From a checkpoint of a small self-supervised image encoder.
Model: 32-pixel images, activation quick_gelu, patch size [4, 4], width 256.
Training: soap at rate 0.0017, 19800 steps, batches of 256.
Data: trained on pictures of board games with random positions, seen at a slant, 52.0 epochs.
Rows from block 5 of a small self-supervised image encoder, named by matrix and row number. Rows with one number belong to one neuron. Each number is 128 + 32 x the weight over its row's rms, rounded and kept within 0 to 255. All counts start at 0.
After each neuron's rows are labels from the 100 images, of 14848, where the neuron reaches its highest value: "top examples" is what is common among them. Only what is clearly more common there than usual is listed. The data: pictures of board games with random positions, seen at a slant. In brackets: how many of the 100.
# fc1: MLP up (model.blocks.5.mlp.fc1.weight, 1024x256), inputs 128-255
# fc2: MLP down (model.blocks.5.mlp.fc2.weight, 256x1024, transposed), outputs 128-255

fc1.20 [160 124 149 160 137  84 122  93 146  56 103  94  51 137  64  76 145 152 146 104 124 123 126 172 110 119  65 135  93 119 128 110 147 104 127 116  97  90  72 128 131 205  72 116 101 130 101  71  88 128 123 108 140 169 191 164 135 108 123 175  98 103  97 124 123 109  93 152 105 130 101 101 126 133 133 136 126 208 129  95 165 104 139  94 149 182 164 161 113  92 136 112 140 110 120 136 143 137 148  83 101  36 141 173 176 147 146 155 140  95  35 167 113 124 101 160 144 145 133 173 119 156 164 118 170  85 151 127]
fc2.20 [133 116 122 103 121 119 111 135 126 155 170 136 161 164 122 145 159  75  88  79 127 163  96 103 109 119 133 109 100 137 120 132 106 161 121  96 139 134 135 118 161 149 135 115 142 106 150 177 117 162  89 102  60 111 131 119 135 201 155  65 193 210 154  80 138 146 200  64 167 176  91 121  77 150 104 183 115  58  84 172  97  44 130 117 153  94  83  82  97 141 166 165 104 187 137  76  93  52 107 100 114 192  88 162 119 121 114 184  77 137 133 141 128  51 112  76 163 133  93  95 122 135 136 146  75 114 101 110]
top examples: discs in an upright rack (62)

fc1.117 [110 182 170 146 188 117  93 184 125 139  76 153 110 122 144 173 157 115 149 152 202 144 134 169 141 128 138 150 137 145  99  43  92 161 138  91 104 122  67 130 143 114 113  75 114  69 101  72 119 131 144 114 155  99 111 116 147 135  80 134 122 150  99 120  89 100 106 105 116 159 109  74 141 121 133 157  54 179 149 151 224 137 153 134 184 130 145 154 110 133 100 161 126 136 157 123 109 129  95 117 189 128  80 107 104 114 150  92 100 111 114 100 123 154 129 190 117 153 108 146 121 107 188  86 148 168 121  99]
fc2.117 [157  71  94 149 143 107 188  94 156  66 137 107  86 155 124 130 122 142 103  87  99 156 121  93  76 126 150 127 111 128 170 122 122 101 132  79 150 128 188 114 107 164  78 165  49 176 123 156 139 137  96 102 105 177 141 153 130 111 142 125 127 101 178 172 131 136 149 213 123  90 173 177  80 140 157  91 161 117 133 110  37 133 202 114 112 117 123 128  94 128 149 106 163 150  72 111 128 144 132 138 103 125  88 112 158 141 160 128 129 160 205 159  93  97 129  97 151 129 136 126 119 133 134 130 126 148  74 175]
top examples: stones on a line grid (51)

fc1.649 [128  74 115 154 154 162 163  94 142 172 127  70 108 153 148 159  96 240 153 147 148 150 127 140 130 126 156 128  84  75 136  91 145 153 195 140 122 147 159  84  99 157 160  79 113 116  93 117 118 120  94 106 138  52 165 116 133 201 127 110 130 154 102 100 145 133 111 157  81 136 146 165 112 144 148  58 107 173  82 170 167 132  94 190  91  79 136 124 154  85 100 128 124 138 179 141 121 132 188 128  83  96 124  99 122 107 156 126 110 113 136 132 154 134 133  77 168 133 122 184 135 228 115  52 129 155  97 155]
fc2.649 [181 185 101 145  93 108  30 113 129 132 132 128 138  80 139 100 131  64 148 170 140  87 131 166 131  78  70 160 152 166 152 144 178 115 110 166  99 112  72 129 157 119 126 108 134 145 160 114 140 117 166 133 172 148 154 110 130  65 154 138 146 131 163 117 112 133 174 151 176 110 159 133 151 103 108 208  96  91 104  54  99 136 139 106 171 143 114  87 138 142 155 103 137 119 141 130 152 141  92 132 170 184 137 192 156 159  83 153 114 157 129 151  87 110 163 201 128  87 120 122  80 118 184 132 141 108  92 147]
top examples: discs in an upright rack (36)

fc1.303 [ 98 168 148 140 116 178  94 138 149 191 106  83 111 102 181 162 117 141 169 137 128 104 101  50 138 152 124 179  81 135 145 144 146  95 192  43 101 104  91 106 146 140 115 129 183 116  99 110 135 148 105 109 177 114 183 156 115 112 145 135 154  98 129 134  34 138  77  73 188 176 111 134 142 121  90  92 128 134 118 117 113 172  76 143 117 141 205 136 126 151 156  79 158 121  91 166 125 134 137  71 138 116 133 173 139 108 156 108 121  83 148 133 148  73 142 106 100  50 158 149 108 144 127 170 117 159 125 147]
fc2.303 [109 100 131 105  93 174 123 130  92  90 104 146 126 108 108 118 158  81 100 142 147 141 166 134 121  98 106 124 165 142 155 127  85 109 163 111  98 147 128 146 137  94 143  73 141  93 114 144 126  92  91 135 136 173 100 131 155 131 138 108 115  77 123 136 115 130 214 110  72 118 132 140 156 102 120 181  78 121 190 142  87 145 156  62 109 122 135 115 125 161  55 185 112 137 199 118 166  96  95 104 125 107 114 113 120 138 124 135 134 113 115 161 129 109 143 141 129 122 145 142 109  98  83 125  88 139 165 181]
top examples: stones on a line grid (36)

fc1.185 [104 142 100 141 134 131  83 110 171 123 148 146 168 144 121 102 119 138 131 126 155 106 143 159  95 126 118 102  55 109 117 141  71 155 144 156 101 167 122 151 169 175 175 168 111 162 154 110  85 101  98  40 143 136  93 158 148  82  86 171 130 142 129 111 176 139 112  90 132 144 138 167 124 111 146 170 104 102 117 144  84  84  72 105 124 134 114 109 143 176 159 105 188 138 137 151  98 131 143  69 149 100 129  91 161 121 134  99  93 112 139 127 132  80 116 125 109 111 110 135 126 110 116  95  70  86 126 174]
fc2.185 [138  84 143 137 151 209  99 112 128 144 143  26 105  56 162 138 118 119 117 111 188 182 126  84 133 157 105 128 156 122 102 165 140 104 135 118  84 109 115 151  98  98 130 171 133  82 112 157 147 127 125 142 138 166 127 154 149 111 142  35 105 163 139 169 124  97 149 129 150  96 127 123  79 178 133 123  80 103 101 117 168 160 178 158 151 160 146 103 135  75 145 121 152 107 118 112 137 140 151 157 125 150  84 127 101 106  96 140 132  96 157 138  62 108 139  37 124 127 129 122 115 189 133 183 179 175  56 115]
top examples: discs on a green board (95)

fc1.285 [184 132 114 151 103 165 151  64 111 105 161 151  89 106 115 142 104 134 137 149 103 117  73  88 138 163 125 201 160  84 136 159 140  88 138 106 158 139 160  83 133 105 154 128  68 169 111 107 143 146 140 154  95 140 110 188 142 114 169 180 125 156  85 184 129 111 127  78 151  97 129 171 134 149 142 150 138 123 132 114  82  96 163 118 157  94  91 140 142 193 125 117 144 149 116 111 135 107 184 197  74  94  85 119  97  87 150  73 180 115 185 109 173 134 162 142  82 207 142  93 210 155 205  94  84  79  91  84]
fc2.285 [ 96 135  76  99 161 131  90 140 114 136  92 165 129 104 177 115 139 148 122 136 104 122 125 161 105 116 148 116 194 196 118 154 154 109 116 209 135 110 122 141  90 125 158 120 133  92  92 172 126 110 130 152 155  80 108  98 109 116 151  86 101 120 150 134 121 128  66 193  79 127 132  99  63 126 117 140 123 128 118 125  40 127  66 116 161 156 121  61 119 183 121  90 126 126  57  97  92 136 105 119 129 195 129 117  95 111 115 174 119 160 121 104 103 153 117  85  80 138 166  82 133 145 121 163 151 118 125 124]
top examples: draughts (47)

fc1.437 [123  97 104 154 191 147 116 183  85 203 173 102  91 155 159 153 131 156 124 157 144  97 155 122 119 170  68 104 114 140 101 177 135 101 101 146 114 164 151  65 193  95  73 120  89 178 120 151 130 163 125 147 165 172 142 127 183 143 107 107  76 159 129 123 124 105 106 112  96 151 150  78 154 186 127 173 161 124 157  91  90 142 197 126 127 204 116 115 106 123 126 155 113 165  69 137 126 120 122 116 104  68 135  38  77 109  98  98 117 144 148 125 108 125  45 121 108 124 163 155  92 108 158 117 168  98 106  93]
fc2.437 [144 160 140 122 107 155  57 118 125  86 124 106 119 104 176 120 151  73  87 160 106 221  99 143 104 135 161 114 149  87 184  73 128 118 118 175  97 107 164 152  86 139 184 133 163  61 139 108 131 189 122 161 136  59 125 126 105 140 138 195 160 103 189  97 135 125  84 129 159 109  94 160 127 122 152  78 132 122 135 113  96 127 110 111 101  96 141 161 153 153 103 143 152  99 163 154 152 107 136 114 168 175 141 109 133 116  45 126 174  91 174 165 167 167 173 152 129 124 114 104 151 198  95 138 130 193 141 165]
top examples: noughts and crosses (56)

fc1.361 [176 130 112 146  30 140 146  82 108  98 115 112 109 113 113 126 190 121 163 135 127 229 178  63  90 112 107 183 137 142 111  80 104 147 132 145 142 140 114  48 156 170 121 113  94 177 120  82 211 168 182 140 154 150 182 140 157 144 146 138 134 127 194 123 142 112 145 103 133 155 139 145 121 122 187  66 100  98 105 110 117 121 155 176 120 115 132 151  88 126  80 171 126 145  77 148 134  53 144 163 147 137 145  79 142  97 133  74 141 144 124  94 142 153 115 107 157 168  97  73 166 144 149  99 192  82 132  89]
fc2.361 [111 142 168 101 252 109 113 151 108 146 140 106 121 167 129 152 127 207 171  86 147  70  87 165 146 140 101 100 125 137  83 145 146 150  81 106 109 126  90 133  69  93 121 133  81  75 143  91  33 111  81 131 171  87 111 135 133 144 179 120  82 119  99 134 174 153 100 132 103 139 128 131 118 132  79 116 133  97 147  83 132 112 113 150 103 115  50 112 151 111 176  57 125 142 189  60  99 123 165 166  87  54 102 145 159 150 136 124 105 159 114  91  92 102 102 189 148 129  84 128 135 109 137 110 114 128 165 109]
top examples: discs in an upright rack (51); discs on a green board (36)

fc1.201 [ 92 199 141 142  89 131 112  98  52 125 128 106  91  49 118 107 148 120 112 170 123  89 135 140 114 107  83 132 142  92 137 144  52 135 178  71 132 158  73 125 110 160 135 167 142 136 179 140 146  69 152  80 219 165 110 100  83 119 155 209 198 160 190  93 143  98 100 122 173 139 165 139 111 187 106 134 132 138 108 151 108 120  66 169 164 164  96  58 148  79 110 195 170 139  93 195 115 142  37 126 131  85 116 119 116 142 135 105 182 148 134 147 143 107 164  93 122 132 102 149 124 127 124 174 101 182 160  72]
fc2.201 [107  76 128  96 144 128 183 152 229 136 159 103 145 115  89  49 134 133 145 172  75 128 214 110 156  78  85 119 138 168  75 110 159  91 118 120 160 141 135 120 122 148 168 154 108  95 137 154 130 101 140  86  85 140  85 111 155 131  66 110  68 183  97 132  84 159 113 139 144 173 104 115  98 157  84  83 166 108 145 102 196 109  46 145  95  60 173  91 140 164 128 103 159 138  98  73  84 131 119 151 141 193 140 143 123 121 125 187 113 165 139 129 155 146  93 119 121 116 138 151 152 119 107 135 166 114  96 150]
top examples: nearly empty (70); digit grid (49); stones on a line grid (36)

fc1.672 [135  52 133 185 102 114 108 126 130 121  97 174 126 145  90 151 145 106  93 184 190 136 139 108 131 123  87 157 143 156  93 175 174 101 101 128 179 108 145 137 114 117 167 142 111 124 102 192 110  90 130 107 112 200  81 121  87 123 106 101 107 229  88  94 184 135 108 129 142 204 170 144 199 187 151 186 110 110 123 128 155 136 151 104 136 147 129 176 121 163 104 128 112 124 130 150  97 120 113 123 102 105 112 124 145 124 122 104 129  51 141 155 215 120  87  98 109 138 172 123 193  86 101 111 143 119 159 117]
fc2.672 [ 71  55 175 114 136  99 105 171 121 178  96 132 130 121 137 184 101 109 199 136 175 135  63 129 128  99 126 141 125  83 125 113  81 114 145 111 156  89  97 124  86 124 115 123 136  86 182 128 107 131 149  91 142 176  84 142 141 138 145 115  74 153 145 201  83 124 176 157 154 143 155 140 142 171  97 101 119 118 131 182 119 121 103 123 110 127 165 148 119 142 144  79 135 178 125  99 166 152 104  97 159 114  84  76 146 139  63 153 109 147 125  85  95 139 118 169 207 117 182 142  97 158 139 123 150  86  62 169]
top examples: discs in an upright rack (71); nearly full (64)

fc1.721 [180 191 120 131 120 150 133 137  91 169 139 152 147  97 149 183 174  70  94 149 106 194  73  83 108 139 155 206  86 108 177 162  90 159 173 100  79 185 133 100 207 154 148  95 123 119 121 110 135 104 109 142 133 148 105 108 185  94 125 139 161 160 135 202 140  92 126 123 143 147 156 121  56 137 155 109 160 140 135 103 126 108 187 129 110  77 169 155 117 104 143 183 133 108 167 189 123  62 116 162  99 106 160 151  93  92  77 132 156 126 126 117 106 118 121 194 122 207 145 147 104 119 149 158 131 162 136 131]
fc2.721 [ 77 166 173 102 104 128 134  92 101  81  42 107 159 177  79 137 140 191 198  75 204 110 135  91 102 155 118  81 126 197 102 101 172 112 119 130 129 113 105 178  40  97 129 172 144 123 109 159 101 171 117 105 187 137  99 151 129 103  96 101 166 134 125 116  96 115 130 129  89 171 105 188 133 114 130 153 146 122 162  97 141 106 115 118 104 161 120 130 108 144 141 107  78 106  79 119 179 163  88 176 151 167 156 109 116 175 142  80 127 109 113 140 158 140 130 126 128 101 109 119  91  90  99 176 109  78 111 161]
top examples: discs in an upright rack (62)

fc1.482 [117 159 122 127 159  88 136  83  77 184  75 127  83 147 144 131 192 125  60 199  84 104 124 113 117 100 157  92 150 143 134 163 200 110  88 188 229 174 198 107 130 133 121 117 169 211  82 100 149 131 102 124 130 153 150  97 139 121 152 138 182 139 135  84 123 139 120 111 161 154 120 143  95 116  98 149  88 173 100 109  89 151 115 160 146 140 121 114 136  67 157 146  95 146 136 104 115 135 139 171 118 154 123  95 122 153 160 128 121  92 109  84 144 119 100 169 120 148 105 122 188 122 168 130 145 107 197 100]
fc2.482 [160 197 150 175  77 182 103 161 172 115  61 100 155 147  67 149 148 177 108 130 143 164 184  98 112 103 124 134 132 116  52  85 111 152 133 113 181 159 149  90 153 154 156 144 137  53  83 154 122 140 158  63 140  43 170 114 123 145 105  87 182 110 167 135  66 129 105 165 127 106 119 155 119 144 131  76  78 133 122  67 120 135 147  58 121 140 178 109 153 142  79  85 167 115  68 165 142 156 142  97  89 141  83 120 141 191 159 152  84 120  90 139 157 147 130 131 153 176 109 132 135 114  69 156 126 109 100  92]
top examples: discs on a green board (53)

fc1.179 [ 88 160 133  79 140 156 112  94 134  90 173 117 114 137  75 117 133 156 116 150 122 140 181 118 106  90 104 107 142 175 102 144 116 125  97  94 153 175 136  73  57 121 183  82 100 170 195 100 124 120 137 127  79 147 131 133 168 107  92 109 158 160 171  91 145 123 126 129 119 103  78 109 152 137 140  83 105 186 123 119  99 209 169  99 109 121 155 169 140 105  97 173 109 138 157 104 102  75 142 174 121  60 120  79 137 130 163 111 157 110 120 115 138 143 165 179 157  54 146  74  90 115 137 161 157  97 100  67]
fc2.179 [132 111 106 140 109 112 131 125 134 159  68 124 141 167 144 157 191 113 106 153 164 168 126 106 134 182 111  98 133  77 139 123 115 125 162 136 122 106 181 147 180 115  85 135 127  49 106 161  96 112 139 144 176  60 113  67  99 185 153 108 120 128 146 110 104 191  94 171 148 156 195 114 130 142 127 203 131 101 103 113 160 104  40 170 152 161 103  85 148 129 143  40 179 141 125 155 114  99 127 138 113 155 173 147 143 131 120 103  69 116 151 139 149 127  78 111 106 189 104 118 102 145 134 129  87 132 172 178]
top examples: draughts (78)

fc1.98 [131  91 143 169 128 164 139 114 107 138  83 106  99 174 161 107 116 129 141 121 170 114 139  75 113 105 100 163 131 151 123 131 156 137 124  66 122  99  94 165  83 103 143 107 141  96  97 149 123 126 110 131 139 120  74 119 161  88  71 140 159 139  75 133 152 133 164 122 148 145 173  76 179 157 128 148 143  76 131 154 167 153 121 122 134 185 152 116 126 142 167 148 124 114  96 125 106  99 111  84  77  85  65 135 176 213 146 104  85  62 146 129 221 150  60 126  98 106 172  84 117  85  81 151 148 115 118 106]
fc2.98 [ 97  92  94  92 140 127  97  98 124 113 117 138 137 113 105 147 139 127 137 153  96 159 178 176 168 160 100 100 140 156 102 163  98 170 108 132 181 100 189 109 103 135 131 163 142  71 153 105  13 100  76 154 150 154 104 106 106 141 206 152  78 109 159 177  97 124  93 147 115 143 114 172 104 144  97 173 121 162 156 146 143 147 155  89 131  90 108 178  72 110 103 162 174 129 143 124  84 112 133 108 180  36 142 105 142  92  99  74 173 122  58 113  67 106 153 116 146 174 135 126 109 127 117  96 157 143 105 111]
top examples: discs in an upright rack (90)

fc1.42 [114  70 122 117 118 131 181  68 165 107 161 155 112 169 124 166 127 123 149 154  69 126 116 103  95 175 119 137 125 130 115 141 190  96 159 142 101 114 120  70  95 120 120  45 196 143 119 168  89 139 179 158 122 146  85 122 150 130  89 126  96 108  78  66 104 150 124 146 162 146 191 128 158 121 137 149 129 153  85  97 102 114 131 158 159  58 103 146 131 130 103  81 125 112 161 108 147 140 156 104 183  97 148 166  97 174 135 207 121  95  49 120 198 143 158 155 114 135 162  91 157 114  99 123 157 142 157 124]
fc2.42 [130 135 152 140 141 113 132 144 146  99 191  53 112 150 154  96  98  81 111 156 150 160 154 130 156 161 147 110 143 168 137 161 118 146 140  95 157 137  88 102 126 129 142 147 138 121  86 142 174  73 155 194  97 123 182 146 109  90 112 141 136 122 105  93  65  98 242 195 172 146  60 150 119 110  80 106 129 109 156 108  91 104  80 137  64 189 166 152  95 195 102 147 129 144 149 204 103 213 132  97 173 162 160 158 151 140 130 126 103 150 132 112  82 146 135 139  93 145 121  71 162 183 111 146 152 145 141 176]
top examples: noughts and crosses (81)

fc1.143 [191 157  98 176 185 132 140  96 118 164 158 103  94  84 179 128 172 190  99 130  88 114  67 141 110  61  84 121  92 103 156 133  99 119 150 148  88 145 137 215 121 129 170 106 141  66 149 100 104 130 107 162 129 114  97 202 176 152 152 188 149 101  78 106 116 157 160 116 190 133 127 122 130 106 157  67 114 140 100 194  86 135 137 152 118  94 117 168 133 122  76 152  79  79 105 151 116 151 132 132 131 155 174 110 158 104  94 142 110 114 156 137 135  72 145 162 178  96 118 140 174 114 110 118  83 160 135  54]
fc2.143 [107 136 149  60  91 115 149 124 119 117  83 125 149 157  80 146  87 105 197 116 131 119 124  64 142 138 126 131 111 160  82  62  99  85  97 101 142 111 140 149 157 163 122 164  64 157 157 150 123  54 150 131 102 125 142 100  99  42  60  77 124 165 136  95 124 118 112 119 139 180 105 190 140 152 144  76 113 131 155  61 100 174 100  89  58 172 158 114 106  91 106 114 102 118 130  82 109  77  86 134 133 128  86 155  87 124 101 140 133 130 156  95 108  65 162 170  90 163 151 126 166 138 116 109 210  96  47 116]
top examples: stones on a line grid (70)

fc1.750 [104 127 153 146 102 162 103 114 185 185 158 146  84  85 105 107  59 117 115 124 117 126 136 102 130 107 102 117 142 146 108  97 110 116 135 153 147 130 104 123  81 125  98  80 165 129 126 135 104 113 117 191 141 165 143 113 120 127 160 128  74 174  89 120  98 165 125 146 177 161 123 112 158 134 168  78 131  94 153 120  63 103 108 160 175  71 176 137 118 154 135 112 111 196 103 118  68 127 138  99 176 120  86 175 169  96 140 174 189 197  74 148 107 178 110  72 113 105 123  68  77 117 144 156 142 150 128  89]
fc2.750 [ 84 138 123 140 112 103  73 117 121 102 103 134 166 119 152 155 201 134 119 147  57 124 120 161 116 153 170 172  61 130 147 132 119 117 179 106 112  74  93  71 129 154 107  95 161 176 124 143 135  84 149  98 138  75 166 102 134  69 102 102  82 122 154 150  90 111 163  83  58  81 118 166 121  79  95 110 115 146 138 104 113  96 137 170  95 114 127 117 148 153 123 103  75  95 135 119 170 114  76  76  81 187  66 139 119 153 117 156 126  85 150 127 133 141 127 140 108 161 124 100 113 166 127 104 163 128 142 150]
top examples: nearly empty (65); noughts and crosses (61)

fc1.111 [188  47 118 182 102 113 115 133 100 145  98 118 103 113 149 119 100 122 141 107 137 127 185 146 122 204  72 180 106  85  79 134 134 115 113 114 159 130 162 117 114 156 153 131 127 175 120 162 145 108 110 180 137 162  76 127 158 145 104 106 160 105 151 144 149 111 163 106 160 137 203 158 154 105 133 167 110  98  87  94 113 110 132 153 106 151 128 167 188  49 119 185 137 107 101  84 168 205 127  86 117 124  64  84 142 141 129  66 132 173 125 116 157 106  85 179  97 168 160  80 151  80  88 106 142 157  69 176]
fc2.111 [ 62 151 119 139 119 119 148 158 150  99 157 144 154 154 103 149 151 158 123 176 139 103 122 144 127 113 129 114 148 122 200 148 126  96 141 136 128 186 184  77 148 131  98 164 194  96 148 144  28 104 113 198 155 136 160  69 132 167 139 153 129 117 190 127 148 147 112  95  95 181 104 114 160 113 120 146 150 101 103 101 142  81 141  89 166 111 104 120 109 140  99 115 117 131 138 155  71  83 120 175 161 177 149 153 143 147 156 103 146 144 134  82 110 131 106 103 165 100  69 101 148 110 215 135 143 124 146 111]
top examples: discs on a green board (61)

fc1.244 [ 88 139 108 146  96  68 150 147 102 156 164 121 113 185  92 128 148 109 110 110 141 146 133 127 156 138 121 133  74  99 191 140 125  98 151 178 128 132  80 112 137 155 109 134 139 125 159 126 166 163 162 180 148 137 139 144 158 129 188 124 166 173 129 108 113  84 121  67 128 123 134 158 157 153  65 139 130 132 172  82 117 177 118  95 113 103 153 111 119 163 147 190 134 193  77  93  89  86 161 149  95 126 115 139 154  71 110 169  96 136 100  88 150 143 106  69 123 145 133 128 111 101 109 153 178 149  97 164]
fc2.244 [137 102 133 104 139 179 134 131 144 128  77 112 151 106 155 151 112 153  75  93 120 125 137 146 121 128 112 135 185  84 127 126 111  96 120 116 135  97 153 128 123 122 189 174 163 148 101 103  78 119 129 119 115 110 101 168 155 135 116 105  99 104 179 133 132  79 136 128 118 141 126 133 130 131 185  83 157 154  71 185 105 128 134 149 130 157 109 143 157  84 121 116 126  82 204 171 140 165 114 108 127  94 158 131 108 211 131 126 153  78 178 171 169  70 171 131 140 162 158 155 156 157 161 119 107  88 147 128]
top examples: discs on a green board (37)

fc1.616 [ 91 137  75 128 104 146 105  92 123 104 121 165  59 163  84 111 108 148 129 137 143 121 115 130 138 167 120 146 138 212 161 113 185 139 118 135 104 158 114 129 151 132 110  87  93 149 185  75 162 191 150 138 174 170  81  81 137 115 136 131 165 134 143 147 103 135 150  69 189 146 142 124 154 156  75 175  76 172  79 174 107 139  81 105 162 131 194 208  74 144 114  49 133 107 147 104 138 172  45 141 114  93 108 113 137 170  95 175 114 132 127 147 162 124 161 186 144 116 100  89 120 163  84 151 154 136 182 132]
fc2.616 [ 78  90 157 114 121 130 123 156 104 149 121 122 110 122  87 111 168 143 150 153 118 126 101 147 102 144 159 104 126 144 121 138 112  78 139 173 163  86 116  99 102  89 135 144 121 114 115 136 120 105 137  99 151  81 142 205 166 159  72 192 158 160 136 141 131 151  35 151  77 171 135 166  57  90 144  77 104  61 203  88 124 172 127 141 119 127  88 129 165 102 168 103 147 181  62 113 123 154 167 117 107 111 150 177 148 116 181 135 136  61  77 164 125 180 113 105 143 140 119 105  88 179 106 151 109  66 111 136]
top examples: digit grid (68)

fc1.736 [ 37 138 131 134  98 181 137 130 138 103 121 155 151 158 136 112 144  85 159 138 115  92 135  79 106 152  81 123  82 138 101 120  98 120 102  98 155 127 141 190 150 124 118 103 155 106 105 129  79  98 158  73 162 126 177 151 149 117 107 107 171 166 125 136 124 108 170 216  90 153 103 156 147 143 174 175 151 101 163 111 139  95  64 157  55 124 132 113 130 130  94 123 116 166 119  66 132 106 142  94 129 142 111 136 115 144 108  66 134 167  78 120 147 155 155 132  93 141 130 188 104 154 123  92 138 127 128  88]
fc2.736 [170 120 121 118 157  99 125 134 142 165 121 118 177  92 106 125 137 133 101 150 132 176 156 169  94 116 153 114 137  65 148 172 173 123  98 165 131 107 139  81 108 102  97 155 117 152 166 110 112 156 111 106  62 151 108  75  98 149 167 109 119  70  83 142 149 116 101 116 175 105  57 123 117 116 140 184  64 122  83 179 112  69 214  81 113 160 107 161 129 100 145 118  90 118 172 171 113 132 104 127 141 105 141 122  96 107 147 117 107 130 151 138 107  76 109 162 103 160 143  62 184 136 156 175 145 134 153 117]
top examples: noughts and crosses (95); nearly empty (60)

fc1.673 [113 113 139 145 128 143 186  81 154 151  96 110 130 160  71 106  91 130 115  75 206 140  79 151 128 182 141 128 143 144 131 144 102 108  96  64 121 149 120 139 130  96 103 122 107 124 149 169  93 190 104 144 146 163 151 116 118  90 137 142 135 139  68 160 148 114 103 152 184  83  84 130 103 130  50 183 147 110 124 140 155 164  75 103 121  86 149 183 113 111 161 165 144  85 132 180 101 142 134 172 163 123 185 166 137 122  90 178  84  93 117 183 132 147 141 136  75 147 160 177 109 133  55 155 161 139 123 147]
fc2.673 [ 67 149 150 101 141 115 155 123 150 120 141 155 115 137 149 189 120  80 123 102 122 120 113 109 121 101 168 160 142 104  71  98 155 155 206 167 142  94 115 106 129 125 121 118  95  85 102 114   6 129 120 200 112  91  91  99  84 127 148  70 111  81 137 122  97 114 121  98 138 128 156 126 115 112  92 107 118 118 149 184 116 108 189 162 155 108 112  82 185  80 141 131 197 123 127 100 137  83 111 148  78 139 153  96 133 110 151 108 146 120 196 140 127 102 168 198 134 206 116  89 110 133 193  93 130  89 194 206]
top examples: digit grid (98)

fc1.369 [113  94  83 161 116 162 100 132 100 138  80 100 151 148  91 149  96  78 114 123 148 159  71 122 112 165 101 114 117 117 142  76 108 162  69  63 166 123  67 191  95 135 147 115 112 107 129 141 110  95 120 110 165  98 141  66 131 127 108 174 145  95  47  94 112 127 147  69 149 157 202 174 137 148  88 185 139 106 150 141 103 103 135  67 133  91  87 102 129 101 179 117 105  89 112 147 131  91 133 140 115  99 151 164 111 158 148 113 154 182 114 159 147 187 201  86 151 172 128 164 128  49 135 173 107 104 129  90]
fc2.369 [174 129 155 102 152 121 157 147 133 109 139 126  85 100 114 124 108 133 136 177 102 121 159 127 147  45 122  84  95 136 102 133  85 136 139 158 116 162 165  83 155 110 102  77 164  76 104 126  83 137  95 191 122 191 115 175 127  91 169 128  91 189 174 124 160 117 126 137 126  89  69 148 114  85 131 104 180 113 138 116  71 132 206 201 148 118  78 186 155 111  94 157 152 202  83  87 129 141 138 134 129 129  97  87 158 116 166  78 104  29 109 112 118 110  86 149 131 122 181 102 137 168 154  62 143 136 170 121]
top examples: stones on a line grid (78)

fc1.157 [ 90 158 101 153  74 173 120 149 123 147 119 130 150 132 151 180 117  97 168  95 159 147 120 150 190 131  82 106  94 140 150 163 117 106  56 159 115 154  97 157 119 158 157 129 162 118 115 100 120 123  86 127 123 109 178 117 181 116 123 113 127 157 123 148 210 100 123 127 139 170 138 132 126 103 110 117 160 109 169  96  57 145 111 147  86 169 136  86 100 141 134  90 157 130 111  91 127 129 164 117 155 171 149 123 105 130 139 106 103  84 126 110 187 138 126  95 111 138 140 130 159 153 126 171 150 123 154  77]
fc2.157 [ 85 221 153 131 101 115 121  72 104 125 155 125 139 154 132 108 119 156 187 163  93 129  96 148 106 113 139 144  77 144  63 124 104 170 137  43 102  86  85 101 156 140 101 132  78 167 122  82 145 115 116 173 188 111 100  99 161 112 133 145 151 159 135 151  85 178 127 147 167 146 149 130 132 123 122 128 175 171 118 103 162 144 179  91 100 103 113 155 164 102 141 132  66 152 138  70 125 163 110 106  69 111  86 107 101 125  83 191 134  86 164 117  92 143 150 101 151 148 173 182 104 106 140 106 117 145 142 119]
top examples: digit grid (35)

fc1.416 [161 135 116 167  76 172 167 152  88 158 157  91 139  66 145 118  86 115  81 150  68 164 147 145 138 116 133 127 149 157 177 127 131 161 108 161 114  96 103 101  81 113 173 132 168 105 145 139 130 165 112 170  59 148 145 120 120 151  83 153 145 154  93  86 163 120 102 175 119  98 125 160  93 167 129 213 116 106 150 130 107 164 111 156 126 131 117 192 123 131  79 148 103 100  45 145 164 180 142 109 141  72 159 126  83 139 165 138 133 137 123 101 141 111 163  92 161  54 164 115 144 139 116 171  98 152 160 110]
fc2.416 [ 76 148 161 128 204 139 125 168 116 154  93 100 161 155 121 192 151 110 143  88 147 116 165 175 126  97  69 116 160 106  61  81 117 174 144 110 139 131 163 104 121 124  91 159 110 172 135 193  61 115 131 144 206 152 143 165  90  83 179  51  78 118 166  89  77 177 125 101 139 155 100 159 172 142 123  84 193 145 105 108 129  96  90 134 159 136 107 127  55 107  76 104  97 146 135 142 169 112  62 151  77 180 156 150 125 121 129 176 111 122 147 143 114 105 143 139 143 122 163  99 143 144 181 155 128 120 175 153]
top examples: discs on a green board (84)